Weights of a small CTC audio transcriber.
Model: 4.15M parameters, log mel input, arch conformer, norm rmsnorm, activation swiglu, moe expert_choice, num experts 8, layers 6, width 128.
Training: muon at rate 0.024, 6200 steps.
Rows from block 2, named by matrix and row number. Rows with one number belong to one neuron. Each number is 128 + 32 x the weight over its row's rms, rounded and kept within 0 to 255. All counts start at 0. After the name is the row's rms in percent of the matrix's.
# gate: first MLP gate (model.blocks.2.ff1.gate.weight, 336x128), inputs 0-63
# fc1: first MLP up (model.blocks.2.ff1.fc1.weight, 336x128), inputs 0-63
# fc2: first MLP down (model.blocks.2.ff1.fc2.weight, 128x336, transposed), outputs 0-63
gate.57 143 [139 177 157 104 164 143 132 146  94 137 114 147 177 108 123 163 103 156 115 159 156  90 128 140 148 179 134 146  95 134  92 154 139 115 181  93 154 137 113 145 142 122 179 147 144 150 116 227 115 142 155 125 148  79 152  62 153  93 114 102 146 119 101  89]
gate.58 070 [124 173 128 145  95 171  69 136 108 136 133  81 123  94 113 160 172 112 125 163 172 103  98 107 136  98 104  92 122 112 105  93 151 115 154 156 204 101 123 112 119 141 142  90 117 169 138 118  89  81  68 107  95 150 130 162 101 100 150 148  91 176 116 124]
gate.59 043 [103 113  79  76 135 116 193 122 213  91 124 128 188 152 186 158 158 152 140 151 187 111 111  63 163 138 132 139  71 142 105 158 128 105 160 169 143 111 111 160 126 152  91 141 138 101 112 145 164 172 137 165 116 116 144 151  41 154  89  48 135 140  95 117]
gate.60 019 [ 90 115 117 168 159 151 122 152 112  80 139  74 135  85 137  85  96 176 131 144 107  74 127 116 162 110 183 149 191  83 110 131  63 127 129  94 149 167 118 106 162 168  91 116 131 162 128  99 167 151 128  87 103  68 179 129 153 138  98 136 131 156 156 110]
gate.61 034 [104 169 157 190 148  64 101  69 116 161 148 105 143 156 140 184 131  99 104 128  82 109 146 180 157 111  88 166 138  74 141 102 115  78 149 140 102 122 102 133 128 143 121 178 196 136 132 104  99 167  63 114  72  94 168 114 125 107 135 148 151 174 106 108]
gate.62 064 [120  84 145 133 100  99 131  79 143 129 164 217 134 174  86 122 127 171 152 148 164 145 109 108  58 129 125 115 186 149  97 136 133 147  95 117  71 114  99  83 102 117 119 130 161 124 149 111 124 172 138 116 132 140 141 131  74 142  96  58 132 103 161 121]
gate.63 092 [172  77  68  97 162 148 165 149 102 205  81 144 117 163 236 128 126 144  90 138  96  81 145 144 132 107 130 160 139 153 155 164  99 153 115 130 142 167 155 154 151 170 113 143 136  87 100 154 150 155 126 166 116 144 143 120 108 160 131  62 128 122 116 148]
gate.64 139 [138 104 113 111  98 104 137  81 124  92 195  75  76 104 136 158  90 109 148  71 113 152 155 100 159 166 112  76 132 170 134 111 156 186  98 127 140 112 121 138 117 116 118 119 113 109 160 135 136  85 139  59 157 124 132 123 162 128 140 199 109 150  88 138]
gate.65 139 [ 95  94 125 153 106 175  96 170 157 131 106 108 148 105 109 106 192 159 105 183 152 150 109  86 133 114 141 122 152 211  96  99 166 171 177 165 144 168 150 166 144  91 126 123 124 118 177 147 104 161 152 156  68 139 157 176 114  83  93 143 141 166 140 170]
gate.66 033 [147 105 165  83 109  89 116 171  83 162 156 111 107 144 166 118 148 113 134 157 105 105 156 120 104 142 146  84 152 129  53 121 144 135 147 157 150 103 121 112 120 136 134 157  64 107 155 119 116  84 199 152 128 127 136 163 107 122  68 131  84 117 106 152]
gate.67 099 [ 68 126 182  89  69 116 146 161 112  84  94 147 131  89 138 153 140 128 110 138 155  97 152  94 225  90 109 132 117 185 129 106 137 221 109 179 136 144  89 149  77 133 111 192 141 136 142 157 113  81 138  96 153 170 148 172 119 172  99 134 156 103 156 127]
gate.69 154 [149  82 156 150 154 104 152 198 132  82 129 112 124  59 111 120 110  94  97 107 112 162 142  96 139 143 128 151 168 167  84 131 146 112 103 171 201  84 130 110 160 118 132 157  97  64 140 163 139 124 177 159 125 186 144 165  99 125 102 110 121 144 126 101]
gate.70 157 [162 133 181 159 125 168  70  90 161 107 151 132 129 143 110  44 111 145 105 160 144 147 138 107 139  82  73 173 161  90 138 179  86 159 144 174 202 163 138 162 113  73  70 154  94 156 111 101  99 144 110 137 189 142 147 124 116 144 132 126 136 104 137 146]
gate.71 141 [ 68 182 109 186  84 129 166 129 125 138 167 170 153  82 187  94 128 117 117 180 100 135 169  97 126 129 155 110 106 119 168 114 165 103 106  90 110 151 181 156  89 147 165 111 117 133 114  81  95  89 158  87 135 139 132 146 149 129 119 110 121 170 152 132]
gate.72 119 [146 140 104  78 130 134 133 142 151 194 157 162 133 130  50 150 111 143 100 159 146 169 115 149 103 134 113 178 118  88 130 152  71 178 104 153 188 107 115  61 124 108 105 165 142 116 148  99 147 130 114 139  90 183 106 131 112  51  95 130 158  96 157  84]
gate.73 144 [ 88 115 120 189 139 187 167 178  87 142 111 130  99 168  81  86 154 155 119 166 162 123 134 113 174 141 136  75 163 105 115 185 153 145 120 150  78 167 105 148 165  99 109 126 128 128  92 163  68 135 170 145 108 109 134 117 131 101 108 103 111 248 155 120]
fc1.57 147 [187 119 103 149 142 134 134  87 214 107 136 124  98  83 157  96 120  92 136 117  89 137 137  91 100  46 112 120 104 100 147 168  64 147  85 105 113 105  66 147 106 131  53 105 109  97 147  74 107 108 120 111 107 117 108 164  94 152 175 129 123 108 145 207]
fc1.58 040 [ 94 161 102 132  99 121 152 120  54 156  79 146 125 142 115 188 148 127 114 176 108 130 109 155 131 110 153  78  99 144 159 145 106 119 100  96 184 101 124  84 189  81 108  84 164 110 169 117 124  78 144 142 143 110 183  95 139 182 153  82 108  84  41 141]
fc1.59 059 [195 119 145 112 131 131 168 125 228 171 207 151 135 141  74 153 136 160 174 181 171 152 169 121  84 101 117 151 131 117 151 145 105 134 132 186 174 131 148 151 175 138 138 116 140 174 154 104 129 107 116 125 105 140 144 121 124  77 157 129 142 125 176 108]
fc1.60 030 [ 99  92  96 147 104 121  99 176 156 140  95 134 117 101 130 152 139 183 137 120 100 137 152 206 142 124 161 153  98 144  84 146  95  96 119 120  97 148 152 131 171 122 111 135 132 143  86 131  61 189 170 139 108 145  94 126 136 158 159  99  88 138 125  73]
fc1.61 041 [ 86 156 123 145 141 103 102 155 107 124 132 141 217  88 157 117 128 195 111 135 141 146 163 120 116 145 181 134  81 125 171 163 128 134 154 127 116 188  71 124  94 160  79 117 136 100 165 136 103  93 137 114 115 186 163 118  45  94 105 183 118 139 126 120]
fc1.62 064 [ 50  92 115 104  85 164 136 103 136 172 154 196 149 162 142  91 146 128 128 103 155 121 161 152 147  90 147 101 156 110 128 102 131 129 151 142 134  79 172  82 154  89  87 100 166 110 112 134 183 129 177 128 140 129 122  89 161 169 153  67 122 121  71 115]
fc1.63 092 [145  92  96  94 159 149 170 115 126 183  99 159 143 184 224 150 125 188 104 118  87 116 142 153 113  97 118 190 133 138 170 189  79 160  86 169 143 154 176 153 128 163 100 137 142 126  92 164 154 131 129 167 126 160 129 106 111 168 127  63 124 131  85 170]
fc1.64 152 [151 110 141  81 143  96 136  57 107 107 146  77 103 109  96 142  85 145 136  78  89 144 145 126 160 156 108  88 156 147 153 127 152 158  88 126 163 114 112 125 133 160 136  94 151  68 148 129 151  80 162  98 167 124 156 120 138 118 140 170 102 159 129 146]
fc1.65 162 [120  90 129 138 129 183  52 150 139 157 135 114 130 173 128 121 171 148 163 160 133 141 114  90 137  84 131 155 159 180 127 112 112 126 118 100 156 147 111 175 155 108 116 165 180  88 141 112  80 216 153 141  71  97 128 180 128  51 125 129  85 191 139 181]
fc1.66 039 [ 45 209 128 156 188 115 127 154 145 115  85  94  81  80  96 124  93 131 144 126 205 178 152 150 125 144  68 157 131 189 119  91 139  89  68  90 139 151 142  91 125 123 117 129 161 104 141 126  95  97  99 112 148 152 102 123 113 108  93 155  88 164  90  99]
fc1.67 095 [164 103 123 146 145 163 168  93 135 170 169 105 140 137 107 105 118 140 126 113 117 115  95 114  53 104 130 142 142 164 132 122 170  72 103  89 118 123 108  86 143 120  85  90 128 108 139 122  99 148 105 104  26 138  96 114 168  91 150 155 123 188 153 150]
fc1.69 164 [148 182  60  99 115  98 124 108 144 118 101 217 119 167 126 114 141 144 146  92 141 174 105 183 165  49 171 155 131 132 154 166 157  90 156 115  71 136 123 110 109 151 141  48 143 142  71  86  69 130 127 130 119 123 153 117 166 131 147  89 155  67 105 118]
fc1.70 169 [ 91 140 185 109 103 127 144  50 129 197 106 160 109  82 201 156 124  84 149 157 154 105 143 116  79  84 187 102 115 117 161 152  91  79 127 123 139  86 143 197 176 112 179 112 108  75 151  99 163 122 153 134 119 134  60 118 196 207 109 111  95 117  43 147]
fc1.71 158 [ 57 190 102 172  92 130 169 143 127 138 160 161 143  57 183  89 123 113 103 182  97 131 153  87 107 117 157 103 121 115 156 119 153  92 110  94 114 132 176 162 100 131 160 122 132 141 115  80  87  95 166  91 101 130 125 137 138 137 111  98 120 184 162 143]
fc1.72 126 [ 78 114 132 199 158 134 125 125  97  67  77 114 139 143 195 132 126  88 165 107 152  95 154  90 167 155 136 104 125 153 121 136 174 120 158 103  54 145 135 178 151 149 179 131 108 173 120 158  98 126 157 126 128  71 148 133 165 186 159 128 100 131 131 151]
fc1.73 146 [ 89 162 124 172 160 166 143 190 100 163 105 126  89 157 109 130 110 117  95 184 152  92 122 108 153 138 102 101 172 106 131 173 145 163 119 170 106 191 131 152 168  83 106 102  67 102 127 146  93 135 174 138 121  66 159 108 113 110 141 125 103 252 148 162]
fc2.57 144 [ 74 100 140 151 129 101 114  73 158 141 138 156 142  88 140 134 145 161 157  79 117 116 115 130  49 121 192 127  67 100 149 146 113  77 106 138  72 124 101  98  96 119 126 147 161 113 161 119 154 112 206 119 114 162 125 198 155  92 136  91  55 118 124 114]
fc2.58 065 [100 181 165  82 111 163  83 105 167 140 133  94  77 120 137 150 130 162 142 132 144 114  84 124 115 127  88 113  97  82 114  93 149  70  86 129 151 111 109  95  97 114 154 140 108 135 143 181 204 165  88 159 129  89 140 142 121 102  68 128 127 156 157 150]
fc2.59 050 [122 143 152 178 151 159  81 170 109 114  94  82  98 125 151  88 132  86 138 126 129 158 141 111 106 150 137 131 118 143  92  71 121 108  55  92 116 153 110 126 161 172 103  73 113 104 170  99  47 124  99 129 100 139 138 140 124 123 132 131 127  83 100 129]
fc2.60 023 [ 97 161 101 183 152 152  99 168 132 148 128  63 125 105 123 123 171 177 130  95  99 160 129  63 131  96 157 138 129 141 159 123 114 180 127  61 136 192 140 138 132  98 102 150 124 154 175 137 164 171 100 121 151 138 146 199 118 158 134 127 136 138 124  72]
fc2.61 036 [112  91 129  60  96  49 162 112 103  89 122 123 123  88 118 137  74  95 142 131  74 148  87  77 130 164 101 111 156 135 156 113 109 123 129 164 130  84 171 142 138 183 118  97 165 143 139  84 157 159 137 189 134 112 107 141 156 162 189  81 113  83 136 103]
fc2.62 074 [ 62 147 169  82 119  99 118 151 228  73 147 106  77 139 142 112 128 102 151 133 101 131  64 145 158 137 107 128  85 110 108  84 136  87 110 118 102  99  95 144  81 163 165 127  94 118 153 111 110 139 122 111 141 146  96 133 116 116  70 121 133 179 139 130]
fc2.63 123 [149 159  69 124 159 178 142 124 125 132 136 114 131 144 184 166 120 116 171 130 176 156 132 160  92 181 107 171 135 113 112 160 109 134 168 119  98 129 167 113 129  82 156 142 203 101 153 142 159  88 151 149 112 152 142 141  88 171 156 112 113 132 116 186]
fc2.64 139 [ 71 108 158 147 173 107 127  75 144 127  94 162 107 115 171 129 147 139  93  65 161 136 116 167 112 133 128 175 136 154  94 110 140 168  37 102 140 214 101 121 152 108 192 130 141 158 199 122 137 131 127 140 142  88 149 130 141 121 168 135 129 110  96 102]
fc2.65 145 [182 175 124 116  84 144  71 104 144 136 153 143 142 118 167 165 130 128 123 203 122 112 182 142  94 135 111 172 153 167 114 130 139 175 126 131  84 197 118  90 120 139 177 125 174 138  91 195 132 143 153 161 153 147 143 125 154 149 108 129 114 157 128 137]
fc2.66 027 [108 136 141 119  95 151 134 173 168 102 136 165 161 161  32 179 122 169 138  92 114 125  80 135 145 139 166  67 151 119  72 143 112 146 199 124 129  74 159 144  99 143 116 147 120  90 115  85 155 168 111 116  75  81 161 163 147 120 133 107 132 119 128 217]
fc2.67 110 [167 108  65 145 148 177 119  92 141 126 111 130 130 121 143 174  92 151 125 132 149  88 105 175  62 117 142 115 160  80 146  96  70  90 150 130  66  93  58 170 149  73 128  97 125 109 153 170 108 142 106 120  70  65 131 113  73  85 169 108 126 112 119 127]
fc2.69 152 [ 91 105 108 153 107  79 151  98  77 129 166 142 151  65 127 101 133 139 160 173 137  84 150 162  71 180 105 104 104 105 143 135  97 110  72 108 144  68 105 143  89 109 180 101 111 144  85 108 147  93  91 126 144 160 141 136 103 156 107 131 141 145 151 140]
fc2.70 137 [113 146 114 181  97  73 132 143 123 147 130 186 160 109 128 174  87 119 165  88 151 179  96 208 132 129 124 132 117 121 136 163 107  65 145 133 112 115 155 130 113 119 152 162 139  97 108 106 211 107 155  68  59  69 138 133 124 130 140 121 113 143  72 173]
fc2.71 147 [118 198  57 151 127 122 174 146  70 134 170 134 181 104 178 125 129 181 115 137 122 139 172 111  56 113 143 149  98 133 141 156 192 178 146 151  86 144 119 134  92 121 206  68 114 125 106 160 141 134 123  87 130 137 139  94 107 190 117 124 162 127  90 148]
fc2.72 126 [130 141 126 131 126  82  95  78 124  50  86 144 130  80 113 181 127 147  79 145  91 126  87 123 135 134 150 159 111 166 102  79 130 123 102 147 130 108 157 154 103 195 142 137 104 139 133 122  96 172 142 131 105 109 123  99 118  83 117 136 120  82 155 141]
fc2.73 145 [150 126  97 154 158 173 117 193  93  77 129 115 160  77 147 148 155  84  96 130 110  67 139 131 108 113 183 126 134  88  62 120 118 211 153 118 115 141 136 141 119 145 103  82 146 153 105 184 126 142 104 153 129  79 122 154  72 124 132  90 186 136  86  98]